A small sound classifier, trained from scratch: width 384.
Rows from block 4 of a small sound classifier, named by matrix and row number. Rows with one number belong to one neuron. Each number is 128 + 32 x the weight over its row's rms, rounded and kept within 0 to 255. All counts start at 0. After the name is the row's rms in percent of the matrix's.
After each neuron's rows are labels from the 100 clips, of 14848, where the neuron reaches its highest value: "loudest band" is the band of the loudest frequency at the time of the peak. Only what is clearly more common there than usual is listed. The data: simulated sounds of rotating machines with and without faults.
# fc1: MLP up (model.blocks.4.mlp.fc1.weight, 768x384), inputs 192-239
# fc2: MLP down (model.blocks.4.mlp.fc2.weight, 384x768, transposed), outputs 192-239

fc1.245 144 [134 107 131 123 141 146  76 104 120  63 158 112 131 124 140  97 122 141  87 139  75  95 102 139 123 155 140 158 159  68 151  79 150  79 157 139 104 144 170 118 115  98  70 142  74 142 162 128]
fc2.245 148 [145 133 107 133 148 139 101 115 101  73 117 133 113  83 162 117  88 124  59 139  90  55  94 156 135 152 152 130 155  57 168 104 127  69 126 121  95 148 132 102 111 115  80 141 113  89 167 109]
loudest band: 250 to 500 Hz

fc1.680 075 [138 118 126 152 134 133 121 159 142 113 129 101 146 124 109 138 161 171 101  85 112  88 100 126 145  72 143 161 138 124  69 138 142  92 150 213 119 136 156 132 156  77  95 158  86  89 100  98]
fc2.680 083 [154 100 103 122 146 135 126 108 111 133  61 119 106 140 138 159 139 150 140 161  89 127 124 164 130 101 145 109 111 180 147 140  96 153 155 103  92 139 163 107 149 124 171 138 159   0 123 157]
loudest band: 250 to 500 Hz

fc1.54 049 [140 104 148 159 156 163 143 128 102 108 121 156 115 126 104 115 141 115 170 128 104  98  78 154 137  66 112 190 105 136 123 161 138  97 164 171  93 181 148 147 176 129 173  93 123  65 150 166]
fc2.54 094 [145 126 130 132 132 123 131 100 168 178  63 111 137  98 146 119 150 112 103 158  89 156 123 151 113  95 149 111 141 183 146 132  91 145 143 116 115 101 169 165 103 158 165 134 127   0  96 138]
loudest band: 4000 to 8000 Hz

fc1.633 111 [ 98 140 174  66 106 126 140 155 123 146 177 171 136 116 157 135  68 157 191 134 120 108  89  27 112 141 124 125 153  67 136 162 208 152 138 143 159 144  53 104  92 141 110  72  85 130 130  92]
fc2.633 099 [136  59  99 185 173 135 104 188  85  92  98  49  64 147 123  79 160 125  51 127  79 112  90 158 187 104 197  79 135 116 143 132  94 121  87 116 107 160 148  92 153 129 104 201 123 156  94  89]
loudest band: 2000 to 4000 Hz

fc1.217 092 [145 168 121 136 115 144 109 116 108  90  98 118 114 176 117 152 200 138 123 132  98 124 150 115 144  80 110 162 134 158 114  97 101  87 212 122 146 119 149 107 124  93 162  93 113  95  91 180]
fc2.217 073 [153 136  96  89 107  98 132 108 130 169  85 105 163 117  87 132 120 153 109 157  76 110 146 166 139  97 110 129 113 145 112 149 109 142 170 144 101 134 138 147 125 102 101 150 149   0 121 127]
loudest band: 4000 to 8000 Hz

fc1.611 144 [113 115 150 142  88 111 118  85 226 167 141 175 169 119 150  90 118 105 139 110 172 180 135  93 104 149  74 165 122 140 121  89 166 147  75 122 154  51 116 220 120 118 139  86 102 142 120 181]
fc2.611 113 [136 125 171 161  85 122 133 113 157 132 143 113 168 149 132 111 132  81 134  69 146 128  95 149 110 142 108 179 159 117 135  64 183 138 111 106 167  76 118 161  77 128 138 129  87 230 102 140]
loudest band: 1000 to 2000 Hz

fc1.619 093 [127 154 103 103 119 188 164 133 101 135 160 155 132 140 119 100 154 140  99 109  85  98  71 104 134  96 125 198 178 128  97 122 132  88 192 182 121 119 112 138 129 101 112  84 140  92 139 184]
fc2.619 074 [122 153 144 111  94 121 133 102 131 172  80 116 145 103 114 139 133 141  89 141  86 109 163 152 150 128 110 138 120 146  88 163  71 128 131 158 112 132 161 155 124 140 138 151 163   5 123 147]
loudest band: 2000 to 4000 Hz

fc1.706 131 [123 111 181 132  81  82  97  90 206 114 109 135 170  86 139 100  93  85 175 141 135 177 134 139 107 147  95 143 115 140 136 107 106 191  88  82 170  58 127 216 115 165 143 123 112 145 112 147]
fc2.706 112 [159 140 195 167  93 117 133 101 157 107  78 108 193 159 141  73 141 105 121  73 132 125  66  84 107 171 159 184 142 114 129  73 191 143 105  94 171  91 133 163  72 157 151 152  77 178  93 151]
loudest band: 1000 to 2000 Hz

fc1.105 116 [117 154 199 125  75  93 106 153 192 145 129 155 159  94 139 116  77  84 184 154 152 188 131 120 117 128  96 148 108 150 127 139 127 190  94  96 175  76 113 200 104 154 146 132 109 126 138 157]
fc2.105 107 [147 148 195 170 104  92 130 103 150 115  85 138 172 179 171 102 150 114 105  69 143 123  78  47 129 148 168 154 129 126 149 105 187 144 130  77 142 114 146 146 112 159 156 158 104 209  86 170]
loudest band: 1000 to 2000 Hz

fc1.752 144 [187  59  90 119 149 201 117 134 117 108 109 119  93 141 149 111 165 119  96 107  91 109  56 113  76  63 195 116 167  75 159 145 146 138 119 121 120 164 153 113 176 139 189 107 101  95  96  83]
fc2.752 145 [137 134 110  25 135 104 145 127 117 114  26 117 152 135 148 113 189 129 109 142  60 110 114 141 118 114 160 113 120 141 129 154  66 117 138  97 116 144 207 125 133 172 129 155 151 141 121 161]
loudest band: 2000 to 4000 Hz

fc1.544 092 [118  53 114 191 144 143  67 144  92  92 159 156  66 161 122 179 130 129 181 131 141 123 132 159 156  34 133 148 149 135 133 104  89  87 159 156 132 175 164  76 190 120 169  98 103  98 119 109]
fc2.544 076 [156 117 119 115 148 120 127 104 147 136  54 100 144  97 126 110 148 119  91 168  72 145 115 151 110 104 163 112 116 161 150 137  89 142 125 111 111 126 157 142 111 150 160 128 132   0 105 125]
loudest band: 4000 to 8000 Hz

fc1.322 102 [116 132 165 128 148 144  87  90 130  95 192 141 120 150 129 146  88 116 150 156 120 127 129 119  58 158 105 161 157  78 158  75 162  86 147 168 104 126 135  99 135  64  99 118 120 130 160 101]
fc2.322 093 [151 116 116 155 170 140 117 136  94  95  93  93 100 107 158  92 134 100  45 136 126  61 108 155 156 125 169 110 147 120 174  98  87  34 107  89  83 154 164  62 126 120  85 177 112 128 176 141]
loudest band: 250 to 500 Hz

fc1.747 139 [121 130 192 143  80  96 134 125 187 145 128 133 176  87 141  93 113 124 181 121 122 226 136 109  98 182  98 144 115 154  89 129 116 183  80 103 206  64 144 210 124 157 151 118 105 134 116 123]
fc2.747 125 [157 112 193 140  84 115 141 106 166 119 108  80 192 180 126  97 140  93 135  75 109 143  71 100 106 151 142 152 134 118 117 109 203 159 109  96 181  89 128 167  79 152 157 137  97 205  83 149]
loudest band: 500 to 1000 Hz

fc1.16 096 [156 186 134 130  64  99 143 142 143 127 108 127 190  92 107 162 153 123 106 127  86 149 116 130 171 162  57 126 114 116 120 143 108 150 154  98 144  76 131 165  94 167  74 131 134  77 149 134]
fc2.16 099 [152  72 132 166 173 176 165  85 117 140 127 136  74 143 144 119 193  88  81 123 151 124 107 159  96  81 177  97 165 197 184  97 144  86 159 115 110 150 158 119 146 105 166  93 120  98 124 170]
loudest band: 1000 to 2000 Hz

fc1.274 111 [ 87 103 126  89 167 167 119  82 109 123 168 143 118 156 104 117 120 126 125 100 173  73 104 106  79 154 161 158 148 113 169  52 190  79 173 135 108 139 132 107 141  68 126 105  91 161 157 165]
fc2.274 096 [124 129  88 128 163 158 122 137 115 132 133 154  66 109 160 122 166  91  93 159 164  94 122 177 140 126 140 116 140 115 153  91  93  53 139 120  95 163 134  85 124  83 108 133 143 195 179 112]
loudest band: 250 to 500 Hz

fc1.754 069 [122  83 118 111 114 114 103 146 138  70 121 104 138 159 128 133 136 123 108 152  84 171 118 102 114 178 111 155 135 122 113  96 102 127 179 112 107 101 152 142 139 103 148  88  77 143 141 176]
fc2.754 050 [163 142 130 157 123 137 130 141 138  95  86 113  96 144  89  83  99  89  97 177  88  76  69 185 132 119 148 137 173  84 166 163 125 122 154  62 135 150 166 117 108 113 133 154  93 149 117  94]
loudest band: 500 to 1000 Hz; 250 to 500 Hz

fc1.316 119 [139 124 132 145  91 207 157 105 118 155 141 137 129 136  97 180  78 122 160 103 179  73 179 118  91 154 120 114 144 106 121 106 102 108 116 147 162  93  95 134 157 138 156 122 192 118 119 167]
fc2.316 089 [137 116 111  79 158 106 181 168  82 163  79 147  87 153 157 135 187 128 137  98 140 100  84  63 154 102 161 143  68 154 129 145 145 123 145  87 123 177 124 100 119 167 139 162 132 118 142 154]
loudest band: 250 to 500 Hz

fc1.287 090 [140 159 127 158 115 156 135 172 106 133 148 151 133  91  88 174 136 133 129 118 121  64 112 117 142  97 115 145 135 116 124 132 159 114 164 137  87 155 108  86 170 109  97 143 107  29 157 161]
fc2.287 108 [166 120 141 158  92 132 141  94 182 137  54  92 149 126 134 119 125 132 109 154  74 130 110 155 113 128 143 141 128 161 126 118 126 188 161  92 135  83 163 168  87 140 177 148 104  45  72 144]
loudest band: 250 to 500 Hz

fc1.733 079 [110 176 173 173 121 187 101 111 118 148 132 184 149  92 161 107 105 142 180 191  77 172 122  67 159 107  81 124 138 100 117 165 115 104 181 126 148 138  54 182 114 134 129 177 144  52 136 114]
fc2.733 067 [182  75 121 125 141 168 128  75 151 163 108 112 105  82 132 144 119 101  93 163 112 138 109 161 109 102 155  96 142 170 129  97 106 145 136  98  89 104 153 145 136 130 167 125  82   0 111 123]
loudest band: 2000 to 4000 Hz

fc1.638 084 [129 120 193 114 117 119  39 109 132  83 141 153 130 110 111 173  95 112 131 134 122 124  85 111 111 170 135 149 158  87 153  55 153 101 159 164  92 131 121  94 101  68  71 110  95 121 142  71]
fc2.638 070 [132  87 123 136 186 121 108 173  88 120  57 124  80 126 170  89 137 102  52 151  84  87 127 115 166 104 195 112 100 119 178 115 118  71  92 107  98 181 171  72 130 153 130 183 163 108 140 141]
loudest band: 250 to 500 Hz

fc1.136 090 [144 182 121 130  78  98 126 122 147 147 113 139 141  79 129 115 176 104 117  78 106 137  96 150 165 170  88 164 165 108 114 113 115 171 151 104 161  72 152 165  87 161  62 105 162  59 124  94]
fc2.136 097 [155 114 141 174 151 153 166  78 136 125  78 135  78 132 159 117 223  85  80 139 122 139 125 165 134 100 168 114 159 186 142 134 101  94 164  94 109 140 230 112 141 143 143 120 123  61 119 183]
loudest band: 1000 to 2000 Hz

fc1.487 082 [116 155 142 137  96 104 120 116 154 189 108 137 160 113 158  86 137  62 172 150 167 152 142 123 119 178  80 145 106  65 154 138 171 149 153 116 183  91 169 165  89 146 123 105 168  92 119  81]
fc2.487 077 [165 112 191 169 111 140 151  87 136  89  28 159 143 152 162 104 165 108 101 106  99 134  83 128 122 129 202 145 139 142 126 139 111 123 169  80 113 126 237 140  85 172 150 142 108  99 112 208]
loudest band: 250 to 500 Hz

fc1.224 143 [127 107 150 166  94 103 133 116 175 115  91 135 161 123 152  72 139 130 150 112 115 222 121  98 111 128 101 133 126 163  91 123 113 187  92  92 171  79 152 202 117 193 158 133 107 154 101 144]
fc2.224 131 [144 114 177 147  94 136 125 145 181 121 145 107 183 149 108 119 125 105 160  70 138 157  80 115  91 141 128 140 142 100 141 100 211 169 100  95 206  86 111 179  91 147 154 113  89 205  67 125]
loudest band: 500 to 1000 Hz

fc1.343 129 [114 190 173 201  64 106  88 145 197 140 151 149 184 113 137  90 121 120 174 167  74 200 126 105 142 118  89 183 115 135  93 141 136 192 132 122 141 101 105 174  84 154 134 157 106  91 108 162]
fc2.343 106 [134 114 158 186 141 108 152 120 136 137  93 159 124 164 118 113 189 115 104  89 163 121 122  55 130 130 165 143 122 144 159 113 176 115 123 113 124 141 106 117 159 138 147 106 112 255 106 169]
loudest band: 1000 to 2000 Hz

fc1.601 071 [109 184 105 123  63 110 134  93 131 137  69 164 121 139  83 152 130 154 109 117  85 123 175 111 200 165 127 170 108 133 106 127  98 150 159 139 136  63  73 212 127  86 114 138 113  80 107 130]
fc2.601 084 [153 120 112 125 136 122 130 114 142 137  59 101 130 104 118 137 163 117  97 148  89 146 138 141 123 104 157 107 117 184 126 131  99 166 135 114  96 114 163 143 101 157 153 154 137   0  99 139]
loudest band: 1000 to 2000 Hz

fc1.439 086 [ 70 118 134 146 143 150  90 139 113  90 182 161 118 136  86 113  95 130 110 107 126  88 109 127 120 153 115 156 154  47 136  67 177  97 148 185 114 136 142 102 162 100  84 122  96 130 152 116]
fc2.439 076 [160 137 104 124 136 115  97 154  84  90  84 115 109  96 144 151 151 128  53 165  90  67 102 211 151  94 143 113 132 125 161 133  48  97 148  87  99 132 160  78 117 117  80 156 156 135 180 106]
loudest band: 250 to 500 Hz

fc1.528 144 [ 75 167 103  59 109 130 189 148 101 118 141 145 140 108 121 162 103 148 171  98 142  60 149 122 163 145  61 149 111 182  75 181 110  83 154 146 115 124 134 115 149  59  48 149 161 174 175 130]
fc2.528 126 [102 183 156 138 102  86 121 122 138 137 152 159 136 112 162 106 124 121 125 133 158 107 169 126 163 165  68 183 127 117  95 120 131  92 113 160 118 112 110 134 120 120  77 159 137 213 168 142]
loudest band: 2000 to 4000 Hz

fc1.339 081 [ 93 122 127 109 167 128 172 138 109  95 140 103 146 123 145 126  88 115 214 138 182 155 128  77  79  96 152 134 139 141 130 155 181 131 188 109 171 169  51 109 163 141 182 126  88 190 102 151]
fc2.339 077 [ 62 111 110 135 150 162 149 200  84 102 191 129  74 158 109 139 158 134 151 140 144 188 115 137 126 145 149  96 128 101 140 152 151 131 122 125 120 192 145  76 146 128 136 130 142 255 133  86]
loudest band: 1000 to 2000 Hz

fc1.319 122 [137 102 177 127 112  94 125 149 167 113 118 126 165  52 169  89 108 113 188 132 141 154 111 113  85 135  96 118 144 169 113 136 106 169  64 124 179  67 104 212 127 129 158 133 113 139 110 131]
fc2.319 104 [139 149 205 166  76 105 119 111 171 113 106 142 198 169 139 110 116 113 140  64 121 127  78  90 110 160 135 173 128  97 121  95 202 157 151  96 176  84 139 166  82 160 147 147  72 192  95 155]
loudest band: 500 to 1000 Hz

fc1.94 094 [166 189  90 125 117 183 146 135 107 148 156 177 139 143 120 111 188 138 110 122  95  99  94  77 159  71 139 202 180 115  83 118 135  77 146 163 133 144 154 143 139 137  88 105 112  80 140 170]
fc2.94 074 [143 120  91  77 120 139 164 130 126 143  84 120 116 102 102 128 151 143 120 155  78 119 155 144 126 107 122 123 123 162 114 174  79 114 162 118 113 137 163 133 115 121 126 117 166   2 149 127]
loudest band: 2000 to 4000 Hz

fc1.113 142 [141 196 148 170  57  89 102 123 158 132 120 112 204 106 103 113 135 131 120 137  57 202 141 126 164 139  97 169 106 140  68 138 124 184 167 122 123  89 123 186  79 145 104 141 113 102 120 133]
fc2.113 131 [134  89 150 165 147 160 165 105 139 131 132 134 110 154 137 118 172 107 112 104 178 125 105  98 106  97 166 117 139 161 186  86 196 111 145 110 129 132 121 118 146 128 151  76 108 224 122 150]
loudest band: 1000 to 2000 Hz

fc1.87 065 [153 105 143 170 104 114 134  91 140  71  96  97 132 165  58 126 135 142 163 118 125 126 185 139 145 130 115 162 159 154 156 106  24 103 194 103 150  58 129 192 142 129 119 137 170 101 106 133]
fc2.87 102 [160 107 123 126 146 116 126 106 132 151  74  94 131 118 124 148 160 124 115 153  92 157 138 145 121  88 159  87 117 177 134 135 103 183 141 114  97 126 160 138 138 162 167 131 147  16  98 130]
loudest band: 250 to 500 Hz

fc1.259 078 [134 100 123 118 103 180 166 104 154 132 103  95 158 112  85 137 141 122 144 162  78 157 117 121 134 137 141 145 117 170 161 162  87 131 137 123 163 139 168 179 155 152 196  98 121  81 104 106]
fc2.259 102 [131 163  85 117 114  82 121 109 109 142  92 136 146 127 116 181 131 163 120 169  80 111 165 147 175 113  99 112  98 160  85 175  81 138 162 135  83 140 160 128 129 124  94 167 159  38 159 129]
loudest band: 500 to 1000 Hz